config.yaml
targets: ["layout"]
embedding_dim: 192
arch: "vit"
norm_position: "pre"
activation: "squared_relu"
fused_qkv: false
bias: "all"
patch_size: [6, 6]
am_softmax_scale: 30
muon_scale: "match_rms_adamw"
momentum: 0.95
nesterov: true
adamw_lr_other_params: 0.0026
lr_schedule: "cosine"
adamw_weight_decay_other_params: 0.01
Rows from block 2 of a small image embedding model, named by matrix and row number. Rows with one number belong to one neuron. Each number is 128 + 32 x the weight over its row's rms, rounded and kept within 0 to 255. All counts start at 0.
After each neuron's rows are labels from the 100 images, of 14976, where the neuron reaches its highest value: "responds to" is what is common among them; "patch colour" is the nearest of a few named colours to the mean colour under the peak. Only what is clearly more common there than usual is listed. The data: made-up waving flags. In brackets: how many of the 100.
# fc1: MLP up (model.blocks.2.mlp.fc1.weight, 1024x256), inputs 64-127
# fc2: MLP down (model.blocks.2.mlp.fc2.weight, 256x1024, transposed), outputs 64-127

fc1.466 [133 183 128 128 128 147 115 128 128 105 176 128  64 128 128 141  76 128 128 158 128 128 162  73 125 100  76 118 132 128 128 128 128 118 128 178  66 167 110 128 209 128 128 120  66 128 128 204 128 128  37 108 128  63 185  93 128 155 154 170  75 128 128 162]
fc2.466 [128 128  75 128 128 110 128 133 166  50  91 128 128 151  78 128 123  79 177 128 128 128 128 158 128 128  88 128  68 128 128  42 128 128 128 128 120 188 122 151 128 103 203 128 181 128 128   0 198  98 128 128 128 191 128 128 128 137 154 112 126 155 128 206]
responds to: purple (54)
patch colour: brown (56)

fc1.719 [176 137  38 128 184 128 128  98 128 133 128 111 128  97 128 128  70 186 128 128 197 107 174 137 128  92 114 128 108 110  79  96  97 101 135 194  96 117 192  90  55 182 128 184 197 167 113 133 156 167 139  94 117  88  69 135 128 153 142 135 104 128 128 128]
fc2.719 [108 128 128 171 108 128 128 111 125 128 144 128 122 123 128 128 211 105 164 180 128  99 128 128 162  97 128 193 199 118 113 148 128 127 122  79  90 123 149  58  88  64 156 126 147 103 129 107 108 128  98 128 152 128  95 128 128  57 107 198 106 128 128 128]
responds to: three vertical bands (64); two vertical bands (25)
patch colour: black (29)

fc1.388 [ 75 183 128 128  97 128  97 128  97  96 128  91 184 128 128 128 168 144 154 154 128 168 128 128 104 145 143 128 128  93  95  55 128 128 128  96 128 162 156 128 128  47  81 128 181 105 128  97 163 105 128 103 128 128  72 153 157 128 128  72  91  37 100 128]
fc2.388 [128 128 183  95 128 104 128 128  92 128 128 164  83  76  94 128 160  99 128  61 128 128  78 100 171 128 128 188  77 153 208 128 100 128 128 150  54 152 128 128  99 174 201 128  80 225 128 152 128 128 158 128 128 164  91 128 149  93 128 128 128 164 151 163]
responds to: diagonal split (59)
patch colour: brown (46)

fc1.517 [128  88 128 220 154 171 147 196  93 189 153  62 128  72 128 128 121 128 128 114 128 147  94  42  92 192 128 128 164 196 120 116 128  94  90  92  80 154 207 128 128 150 128  83 103 128 128 128 109  75 128 140  97 128 124 150 177 104  78 148 128 128 191  96]
fc2.517 [128 170 128  78 128 130 114  84 112 128 156 128 138 128 128 164 139  83 128 128 148  77 153 128 128 128 128 144  83 116 128 148 141 199 128 128  75 130 128 118  77  98 128 128 128 100 116 128 208  80 128 128 173 162 128  74 169 161 128  86 128 111 190 184]
responds to: corner square (29)
patch colour: green (27)

fc1.266 [128 128 128  14  84 128 169 128 128 128  92 128 199 128 164 158 108 128 128 110 128 128 128 128 128 128 128 128 239 128 113  75 128 128 128 128 128  23  61  69 128 128 128  77 128 128 128 128 128 128 128 128 182 128 128 179 128 150 197  51  57 128 128 128]
fc2.266 [128 186 128 188 128  84 128  78 128 128 128 128  75 128  42 128  56 128 128 128 128  62  63 128  89 128 128 128  74 205 128 128 160 128 128 128  79 181 170 128 128 128  65 128 128 128 128 205 128 128 128 128  89 128 128 128  65 128 128 188 128 128 128 128]
responds to: saltire (76); green (49)
patch colour: green (29)

fc1.286 [128 128  92 187 128 128 162  77  95 128 128 128 128 128 131 187 168 128 103 128 128 128 128 128 128  75 128 107 128 128 128 150 128 214 128 124 128 128 128 128 128  74 128 128 128  91 128 128 128 175 144  86  79 128  81 151 128 128  85 192 128 128  48  90]
fc2.286 [ 94  85  98  84 128 135  83 162 128 128 128 138  63 175 128 128 128 128 128 128 128 128 128 128 128 128 203 128 128 225 107  46 128 128 128  86  96  85 152  66 100 178 165 128  83 204 144 128 193 152 128 128 144 128 128 117  27 128 128  91 128 128 204 128]
responds to: corner square (41)
patch colour: orange (33)

fc1.561 [128 115 128 156 182 102 150 111 164 128 101 100 107  70 157 145 128  81 164 136 118 158 153 103 203  88  43 154 113 128 155 128  82 182 122  58 124  99 181 128 184 132 128 174 157 137 139 128 175  90 189 125 128 167 111 174 128 130 135  97 111 128 128 128]
fc2.561 [118 128  35  71  88 112 103 128 144 147 128 193 128 128 128 155 128 152  71 103  77 108  67 145 128 180 187 128 115 152 128 128 128  92 131 185 110 144 128 128 128 128  89  91  78 164 128 146 122 201 159  88 109  99 132 126 102  96 199  61 145 128  99 128]
responds to: purple (49); offset cross (47); corner square (47)
patch colour: purple (46)

fc1.260 [ 59  62 129 128 120 128  99 128 137 179 144 160 201 157 128 125 128  95 148 174  98  83 135 163  64 128 158 139 173 107  81 124  88 128 121 128 128 115 195 128 128 114 181 128 128  85 143 144 146  93 136 128 194 155  92 152 149 162 116 170 162 144 128 152]
fc2.260 [128 185 122 170 183 128 123 117 171  70 177 108 122 113 128 147  84 147  78 128 109 167 179 126 174 147 128  69 178 128 155 115  78  49  94 128 128  84  54 128 140  68 115 168 128 124 128 168 100 116  92 102 151 142 156 128 128 128 137 110 128 128 128 125]
responds to: three horizontal bands (32)
patch colour: black (29)

fc1.118 [128 128  94 150  59 128 139 192 122  47 129  77 101 164 187 141 118 128  62 146  84 113 128 128  99  93 121  59 128 128 128 153 105  62 189  59 122 112  90 168  90 109 128 128 128 186 161 143 145 144  90 141 115 128 119 128 128 127 128 117 114 128  72 108]
fc2.118 [ 96 112 144 128 156 128 128 147  88 159 128 211 128 128 128 128 163 180 154 128 138 149 132 128 170 123 128 158 128  93 128 128 215 128 110 134  61 103 128 128  78 128 147 117 128 104 188 166 128  78 122 128 164 146  82 128 128  91 128 119 103 159 172 163]
responds to: saltire (33); triangle at the hoist (31); diagonal split (29)
patch colour: brown (62)

fc1.139 [114 152 112 166 128 108 128  82  99  85  99 128 148 126 152 104 128 128 145 153  60 143 130 197 189 128 102 132 179 128  62 128  89 128 140 128 128 128  71 148 118 128 138 151 167 128 128 164 111 120 122 103  51  75 128 128 110  93 133  78 162 136 106 128]
fc2.139 [128  90 118  86 169 139 157 128 157 124 138 128 128 166 223 100 128 125 130 139 128  95 128  95  98 128 130 196 128 218  83 127 162 139 128 141  95 156 155 136 157 132 142 128 128  88 159  89  83 128 162 128  99 158 128 154 128 128 141 172  54 192 129 162]
responds to: blue (60); yellow (48); saltire (25)
patch colour: blue (38)

fc1.133 [121  72 114 113 128 181 104 116 101 169 148  87  69 109  80  84 107 133 113 113 203 131 128  89 172 104 128 128 105 138 119  98 128 148 128 123 128 153 113 128 104 116  26 126 169 113 128  75 128 128 128 128  83 169 171 129 135 148 144 128 139 128  90 128]
fc2.133 [128 142  85 128 157 128 159 128 128 128  85 102 118 128 141 128 181 128 128 125 128  83 111 109 100 117 128 139 172 128 147 157 128 105  61 201 164 184  82 139 175 114 168 128 139 128  59 131 128 122 128 145 185  91 128 158 148  85 156  85  85 113 160 149]
responds to: offset cross (28)
patch colour: red (29)

fc1.325 [ 88 128 135 161 140 128 128 128 176 195 128  61  93  98 128  97 128 143 136 105 175 152 128  78 148 128 128 128 128 128 158 117 166 128 156 128  92 187 220  98 199 129  90 128 128 102 127 128 128  85 128 134 128 128  72 151 128 128 128 162 128  96 128 146]
fc2.325 [162  98  83 152 110 157 153 165 128  95 128 204  89 130 136 128 128 128 128 128  88 128 128 159 128  77 152 128 148 128  99 174 128 128 128 128 162  84 109 128  41  76 158  80 128 222 128  90 128 128 186 128  84  80 128 128  78 167 128 106 126 106 128 134]
responds to: corner square (44)
patch colour: orange (26)

fc1.707 [187 128 112 126 128  97  65 141 128 128  86 128 163 180 176 177 128  77  63 134 128 128 141 122 118  76 124 128 128 128 128 147 132 176 128 132 135  66 188 128 128 177 166 145 181 128 128 197  78 162 128  92 156 106 128 110 128  81 128 129 128 128 148 128]
fc2.707 [128 128 128 128  98 128  91  98  89 128  90 128 110 153 180 128 128 198 127 103 128 128 147 128 134 128 128 140 146 181 108 128 131  92 115 128 154 177 178 150 151  98 128 121 128 117 124 115 118 183 128 128 174 108 182 128 107 155 135 128 142 114 167 125]
responds to: red (54); teal (52)
patch colour: brown (64)

fc1.568 [128 128 128 213 128 128 128 128 128 128 128 128 201 128  83 128 128 177 128 128 128 128 128 128 128 128 128 128 128 128 128  74 128 128 102 128 128 128 128 178 128 128 128 228 128 128 128 128 128 128 191  70 128  87 178 128 128 234 128 128 184 178 128 128]
fc2.568 [143 128 128 128 128 239 128 128 128 128 128 128 128 128 170 128 128 128 128 128 128  60 128 128 197 104 174 128 164 128 128 128 128 128 128 128 128 202 128  51  93  60 128 128 128 128 128 128 128 128 128 198 170 193  55 128 128 128 128 128 128  80 128  66]
responds to: purple (47); two horizontal bands (45); triangle at the hoist (34)
patch colour: purple (33); blue (28)

fc1.369 [106 128 128 128 140 101 128  96  99 126 133 162 128 137  97 140 188 128 112 167 187 170 168 128  86  78 128 162 190  95  80 179 144  90 120 128 189 128  80 170 128 144 144 132 171 142  64 128 128 156 155 128  69 128 109 166 112 178  54  74 128 114 138  86]
fc2.369 [133 128 143 128 160 155 191 108 108 116  93 165  70 151  87 101 128 162 207  75 128  77 149  43 139 128 164 128 141 128 113 167 128  87 152 128 109 108 124 133 124 128 104 129 128 128  92 130 126 128 128 113 143 128 151 107  51  58 223 120  77 105 104 141]
responds to: three vertical bands (52); two vertical bands (37)
patch colour: black (27)

fc1.289 [132 128 168  88 128 119 192 163 154 128 128  60 128  76 155 128  58 142 129  94 131 116  94 199 128  87 128 169 178 128  96 142 128 187 128 128 128 128 128 133 144 118 128 128 128 128 110  59 108  79 128 163 128  79 128 160 161 128  83  88  78 112 128 144]
fc2.289 [159 142 228 142 103 160 166 123 179 128 128 151 143 128  70  77 112 163 115 104 145 148 145  88 123 128 110 128 128 143 128 128 128  81 128 177 163 126 202 179 128 124 128 147 160 128 155  71 106 185  67 112 128  78 139 128 128 164 128 100 128 151 108 107]
responds to: offset cross (49); grey (49); brown (47); plain field (27)
patch colour: brown (47)

fc1.219 [128  38 128 128 128 180 128 128 128 186 128 170  96 128 128 128 105 118 128 116  94 128 128 128 128 167 128 128 128 128 128 128 149 128 128 128 143  92 128 128 128  80 128 128 128  86 128 150 151 128 128 128 106 209 128 128 148 128 128 128 128 128 128 128]
fc2.219 [128 209  73 128 128 128 137 128  98  99 128 131 122 128 128  70 162  58 128 128 215 128 128 128 128 128 104  30 217  59 128 113 128 170 128 128 128 128 128 154 128 147 128 103 128 175 128 128 128  84 128 128 128 109 128 128  66 128 128  72  88 218 128 128]
responds to: corner square (92); brown (70)
patch colour: brown (66)

fc1.723 [128 128 114  92 128  94  60 125 144 102 128 128 190  91 139  82  53 137 196 126 103  66 128 164 128 128 165  87 128 128 134 128 148  91 128  56 115 128 109  98 116  99 117 112 125 198 141 127 173 205 224 128 176 122 197 128  93 130 113  97  87 158 103 108]
fc2.723 [ 97 168 128 100 124 111 128 128 128 162 136  77 128 184 187  56 128  96 172 128 128 128 169 128 140  51 158 172  98 108 128 149 129 161 163 128 128 152 133 128 128 128 103  66  73  90 102 116 130 154 103 128 128 128  32  39 151 128 172 128 127 128 156 166]
responds to: three vertical bands (77); orange (48)
patch colour: red (29)

fc1.136 [103 140 130  41 128 199 150 109  84 128 128 139 115 111 128 155 137  88 113 128 139  29 139 128 101 128 116  80 128 128 128 130 106 118 128 147 140 145 128 128 128 128 157 128  87  63 166 191 157  65 122  63  86 196 162 128  95 124  98  82 128 128 234  96]
fc2.136 [144 116 135 128  97  75 128 128  25 141 128  89 128  98 128 141 150 128 161 128 112 132  97 132  97 128 127 180 128 132  86 109 144 182 140 149 212 112 128 195 128 128 128 135 133  86 128 145  78 129 159  97 147 129 133 125 144 156 155 131 128 168  83 126]
responds to: blue (64); plain field (28)
patch colour: grey (67)

fc1.534 [128 196 194 128 160  87 128 178 193 128 128 162 192  98 128  93 128 100 128 128 128 109  83  79 101 128 128 128 156 128 128  58 183 128 128 180 183 138 111 164 128 128 128  98 128 128 128 128 150 128 167 234 158 152 154 100 128 128 128  80 128 100 167  89]
fc2.534 [128 128 128 128 147 128 128 175  94 153  97 182  68 128 128 155 128 110  73 128 128 144  97 128 128 169 128 128 128  73 128 170 123 128 128  68 128 128 188  82 128 155  70 128 128  86 153 175 128  92 171  59 103 128 172 128 162 175  69 128  84 128 128 128]
responds to: three vertical bands (51); pink (49)
patch colour: pink (29)

fc1.745 [127 148 131  82 128 128  79 128 120 128  78 101 128 126  67 176 128 128 169 128 128 146 132 134 122 208 160 198 254  66 149 104 146  97 196 128  87 149 161  89 107 108 128 140 114 163  92 116 152 120  78 128 128 124 128 104 168 128  96 146 155 102 144  58]
fc2.745 [ 92  64 112 128 136 128 128 128  99 128 100 164 129 128  84 134 154 172 179 128 137  85 128 125  69 146 102 128 112 118 128 155 140 194  54 100 112  86 115 178 114 208  60  97 204 106  88 128 128 128 168 153 128 138  90 128 155 111 147 104 122 181 157 159]
responds to: three horizontal bands (37)
patch colour: purple (26); red (25)

fc1.491 [128 128 198 102 160 128  62 187 115 128 110 128  80 128 128 128 128 128 128 158 128 157 191 128 119 128 188  92 128 166  90 164 128 152 128 194 128 154 128 128 165 128 128 170 128 103 166 128 128 213 155 128 105 128 161 128 128 128 128 142 128 128 128 128]
fc2.491 [128 189 128 140 156 128 128  98 181 105 128 128 128  95 128 128 210 145  62  31 128  64 128  88 128  77 128 128 128 128 128 128 128 128 128 108  72 128 128 128  99 128  98  68  80 128 128 128 157  30 128  87 128 128 128 128 128 145 128 128 128 128 194 128]
responds to: saltire (34); three vertical bands (29)
patch colour: green (27)

fc1.731 [128  83 128 128 128 128 128 128 128 128 128 193 128 128 128 128 170 128 128 195 128 128 128 128 188  39 128 128 128 128 128 128  97 128 128  81 160 128 128 128 128 128 128 128 128 128 204 128 220 128 222 128 128 128 128 128 128 128 128 128 128 158 128 154]
fc2.731 [ 31 128 128 128 185 128 179 128 128 128 161 128 128  84 128 128  96 128 128 128 128 128 128 128 128 128 128 128 175 168 128 128 128 193 106 170 128 189 128 128  79 128 128 128  47 128 128 128 123 128 128 128 128 128 128 128 128 128 128 128 128 128 128  96]
responds to: three vertical bands (55); teal (47)
patch colour: green (35)

fc1.157 [ 76 128 128 171 121 202 128 128 178 140 160 128  82  92 128 128 197 128 163 128  98 128 137 128 162  93 141 115 118 103 144 128 149  92 157  57 216 145 128 129  86 185 149  87 188 140 112 204 128 110  70 168 120  80  64 128  86 151 100 166 142 117 128 159]
fc2.157 [161 128 136  73 123 108 151  78 168 106  89 111 118 138 128 189  78 151 172 171 128 129 133  94  79 117 134 129 186 131 130 128 106 137 128 196 128 134 128 170 158 128 140 117 157 128  99  65 147 128 102  69  98 112 103 143 187 113 124  10 127 128 165 105]
responds to: offset cross (28)
patch colour: black (32)

fc1.685 [156 128  57 128 128 162 158 128 128 200 181 128 128 154 154 128  81 145 156 128 128 128 128 128 128 128   0 128 161 182 201  67 108 175 128  56 128 101 128 128 163  86  90  39 128 146  57 128 128 128 128 167 171 128 128 128 128 128 128 128 128 128 128 128]
fc2.685 [ 94 128 128  68  63  88 128 128  85 128  74 128 128 169 128 128  96 128 128 200 128 128  88 177 107 128 210 128 128 128 112 128 128 128 182 182 128 158 128  52  51 204 128 223 162  84 183 128 161 128 128 128 103 168 128 128 157 128 128 128  90 144 128 128]
responds to: purple (56); green (45); saltire (41); diagonal band (38)
patch colour: purple (44)

fc1.619 [ 72 205 141 128  76 128 128 106 128 128  97  85 128 128  66 195 127 118 102 108 159 128 128 156  84 116 128 157 128 129 128 128 128 150 128 128 128 128 108 101 168 128 128 128 114 128  86 128 168 128 173 163 115 128 128 128 128 128 128 128 128 128 194  61]
fc2.619 [128 204 128  60 143  89 143 128  97 140 128 128  51 128 128 115 128 167 176 128  89 114 206 158 128 128 128 118 161 128  77 122 128 128 128 106 128 150 128  76 128 128 140 186 128 107 128 126 123 128  92 113 128 128 128 128 128 124 147 186 149 128 128 128]
responds to: three horizontal bands (71)
patch colour: green (39)

fc1.750 [ 76 147 128 140 106  81 104  36 169 105 128 164 128 183 128 109 121 128 193 128 128 145 128 139 128  92 128 128 128 163 128 150 128 128 123 145 148  91  76 131 128 171 128 128 128 132 128 128 120 169 138 128 162 116 102 126 105 128 255 128 113 135 128 128]
fc2.750 [198  76 118 144 199 174  83 130 128 129 137  82 103  97 135  42 130  97 155 128  90  85  98  81 206 143 128 105 128 128 151 145 146 153  88  99 144 133  91 128 109 165 106 169 188  92 111  95 122 110 128 135 106 123 128 128  82  66 138 119 128 117  76 167]
responds to: corner square (25)
patch colour: pink (31)

fc1.417 [101  85 111 113 128 154 128 128 121  87 145  87 174 144  93  73 160 117  66 121 128 168 145 128 128 168  96 128 124 148 121  90 133 145 133  63 128 118 128  76 154  44 206 177 130  57 114 186 122 151 140 164 163 122 119 128 149  50 169 171  69 128 108 153]
fc2.417 [141 119 108 128 121 128 130  77 129 128 128 181 181 128  85  89 128 128 184 113 147  87 100 128 128 220 128  87 128 128 118 139 148 105 177 120 169 162 114 169 143 146 156 128 140 186 101 128  66 128 128 128 160 119 202  65 128 181  98 110 144 193 197 113]
responds to: diagonal split (36)
patch colour: black (42)

fc1.542 [128 128 128  29  72 128 128 150 128 128  71 128  28 177 128 255 225 128 224 179 128 128 128 128 128 203 128  98 128  88 128 128 128 177 128 156 128 128 128  55  59 128 163 128 128 128 128 128 128 128 128 128 128 128 128 128 128 128  63 164 128 158 128 128]
fc2.542 [128 204 128  34 141  75 128 128 128  81 128 128 128  54 128  54 128 166 128 128  60 128 117 128 128 128 128 128 128  59 128  36 128 164 128 128 128 128 128 128 109 128  89 128 128 128 128 210  95 128 128 179 128 128 128 128 128 107 128 191 128  60 128 173]
responds to: three horizontal bands (83); blue (46)
patch colour: blue (27)

fc1.169 [128 128 147 153 128 128 128 179 229  85 124 223 135 142 128 156  98 168 128 168 101 123 128 190 105  46 128 128 200  83 164 128 153 128 124 126 162 193  97 193  81 164 132 128 128  77 155  55 163 128 123 115 128 173  56 128 128 184 152 171 170 128  76 100]
fc2.169 [128 107 128 128 188 202  91 137 119 137 115 128 128 146 199  85  57  80 128 116 128 127 160 128 201 134 128 128 131 131 128 122 115 128 128 128  94 128 194 104 128 134 123 128 128 128 128 126  90 141 128 128 106 128 137 128 128 139  88 132 162 128 128  82]
responds to: three vertical bands (68)
patch colour: blue (31); purple (27)

fc1.345 [128  85 128 128 128 128  72 128 128 128 128 128 128 128 128 187 174 155 128 128 128 128  93 128  46 128 128 128 165 158 128 128 128 128  64  93 128 181 128 128 128 187 188 128 128 128 128 203 128 128 128 202 128 128  66 205 173 177 154  85 128 128 128  59]
fc2.345 [128 194 128 128 152 128 128 128 153 128 128 168  52 128  48 128 128 128 128 128  90 194 128  94 128 128 128 128 128 128 128 128 128 128 128 181 151 128  98 161 128 128  35 128 152 128 128 128 128 128  82 128 168 191 128  85 114  41 119 128 128 128  85 195]
responds to: offset cross (28)
patch colour: black (38)

fc1.697 [ 82  70 128 128 128 189 128  73 128  66 128 187 128 128 128 128 128 128 128 128  84 128 128 128 128 162 188 128 128 128 128  65 128  71 128  88 128  78 128 128 203 128 192 190 128 128  92 128 128 128 128 185 183  59 128 128 128  63 128 128 161 128  61  69]
fc2.697 [128 128  79 128 128  71 200 128 128 172 128 128 128 128 141 128 128 128 128 128 128 128 128 128 172  62  82  98 128 128 128 128 154 128 128 192 128 254  93 128  75 128  52 128 128 175 184 100 183 157  68 128 128 174 128  71 128 159 128 128 128  82 128 165]
responds to: three horizontal bands (73); teal (47)
patch colour: green (29)

fc1.111 [122 140 128  99 138 129 157 146 103 104 150 119  90 191 128 186  15  79 128 109 122 116  87 128  94 137 148 108 139 128 128 128 139  68 148 147 128 132 128 170 128 128 128 112 128 128 112 171  91 132 149 111 192 147 128  58  52 142 150  72  90 161 128 128]
fc2.111 [128  92 129  83 128 128 140 161 139  89 148 124 168 112 128 144 185 183 147 128 128 135 127 128  70 128  73 128 120 128  44 102  58 202  78 188 131 140  84 148 128 128 140 128 128 183 128  94  94 159 169  52 125 141 128 128 119 128 138 128 126 156 128 128]
responds to: blue (62)
patch colour: brown (47)

fc1.676 [117 128 128 128 115 164 144 128  99 111 128 138 128 108 128  72 140 167 128 109 128 128 144 128 128 201 171 111 128 128 128 143 151 113 154 142 112 128 128 128 136  66 102 128 105 128 109 128  54 103 128  92 128 117 143 126 128 128 114 128 117 128 128  96]
fc2.676 [131  93 128  86 107  76 128 119  88 109 119 126 105 125 128 128 125 131 172 109 161 128 154 128 100  99 118 142 184 165 124 114 128 149  76 122  85 170 118 110  75 206 128 133 186 128 167 128 164 128 128  95 169 127 135 136 130 147 106  85 128  92 154 208]
responds to: red (57)
patch colour: red (30)

fc1.645 [ 65 128 128 120  86 156 128 174 104 113 165 108 101 128 128 128 100 128 141 103 183 160 128 128 102  83 155 128 128  63 128  67 137 128 128  83 143  25 128 155 132 148 159 128 121 109 128 124 128 122 105  73 128 132 179 115 128 128  69 128 128 100  63 157]
fc2.645 [ 97 128  63 114 138  84 131  36 183 112 111  75 128 128  92 128 157 102 128 128  94  74 128  82 111 128  85 128 128 119 110 128 128 108 186 149 162 147 142  60 128 112  74  81 136 128 121  96 183 154 165 185 124  73 128  84 128 160 150 128 128 185 131 128]
responds to: blue (46)
patch colour: grey (69)

fc1.188 [170 148 160 108 176 128  99 116 128 135 200 113 107 115  92 137 125 128 128 128 173  94 139 181 128 128 139 147  68 128  80 123  98 128 128 133 128 128 146 150 128 115 128 128 128 128 145 142 141 128 128 183 128 164 201 128 160 110 128 177  94 128 125 128]
fc2.188 [155 128 128 128  92  99 128 245 108 128 208 128 128 108 184 164 128 122 128 119 172 128 115 128 111 128 111 147 128 128  88 128 128 134 180 128 128 181 100 136  68 128 128 128 141 128  90 169  59 113 160 127  81 105 113 128 202 166 158  69 128 128 128 133]
responds to: diagonal split (35); triangle at the hoist (28)
patch colour: green (29)

fc1.265 [218 165 128 146 128  82  61 113 100 163 128 206 153 164 128  83 128 128 144 128 128  96 168 114 128 128  83 128 122 112 102 158 128 128 128 160  84 207  98 204 128  65  87 128 105 128 166 145 142 128 128 128 128 136 108 109 149 128  95  78  89 150 128  95]
fc2.265 [ 69 128  81 128  96 128 199 128 148 128 133 114 128  67 100 152 202 128  52 128 104 144 128 128 128 128 168 128 128 128 128 118  91 128 115 128 184  42 175  71 175 152 146  84 128 119 171 128 128 120 194 128 170 150 100 106 128 182 171 144 128 106 128 185]
responds to: red (48); orange (47)
patch colour: brown (45)

fc1.688 [128  90 150  87 128 148 128 163 128 128 185 128 128 149  68 149 182 128 128 170  75 128  55 153 128 128 128 104  68 104 128 151 128 141 128  95 178 128 155 128 217 128 128 167  73 128 128 149 106  97 211 128  96 128 128 169 128 117 146 128 109 168 128  77]
fc2.688 [102 128 192 128 168 190 128  84 128 128  65 128 128 162  92 128  91 174  89 153  84  67 150 128 145 128 128 128 128 128 128 128 177 170 133 128 128  98  94 197 128 152 128  95 128 128 167 118 128 128 128 128 198 128 128  83  57 137 103 204  83 128 146  94]
responds to: diagonal split (38); triangle at the hoist (27)
patch colour: green (32)

fc1.218 [138 128 128 103 128  92 128 173 153 154 128 183  82 188 207 128  86 174 128  89 128 128 189 128 128 128 169 128  81 193 128 125 143 145 128 127 154 150 128  97 157 128 128 161 214 128 100 130 105  80 128 128 123 157  59  53 167 128  77 128 141 128 102 128]
fc2.218 [ 52 131 121 128 136 128  95  93 111  88 142  86 182  65  93 128 161 125  90 182 152 128  88 128  69 128 189 128 104 159 189 167 110 121 128 128 128  84 121 136  83 136 119 128 112  86 158 130 172 184 128 128 128 128 177 175 128 130 159  89 171 128  79 128]
responds to: red (56); offset cross (36)
patch colour: brown (66)

fc1.520 [129 128 181  88 158 128  95 154  72  98  69 115 112  82 128 128 128 128 135 128 126 108 138 128 141 128 143 145 199 128 146 155 179  92 107 104 158 115 158 105 128 128  90  63 115 124 128 186 128  93 108  64 103 115 113 128 128 128  85  89 140  98 102  94]
fc2.520 [ 57 139 109 149 144 128 128 128 167 144 128  62 115  90 132 144 117 143 128 128 128 129 128 129 148  99 128 135 146 128 128 138 100 127  92 174  98 116 128 156 140 167 151  99 160 143 155 128 128 139 121 140 101 113 160 128 180  74 150 125 118 127 128 128]
responds to: saltire (28); many stripes (25)
patch colour: black (26)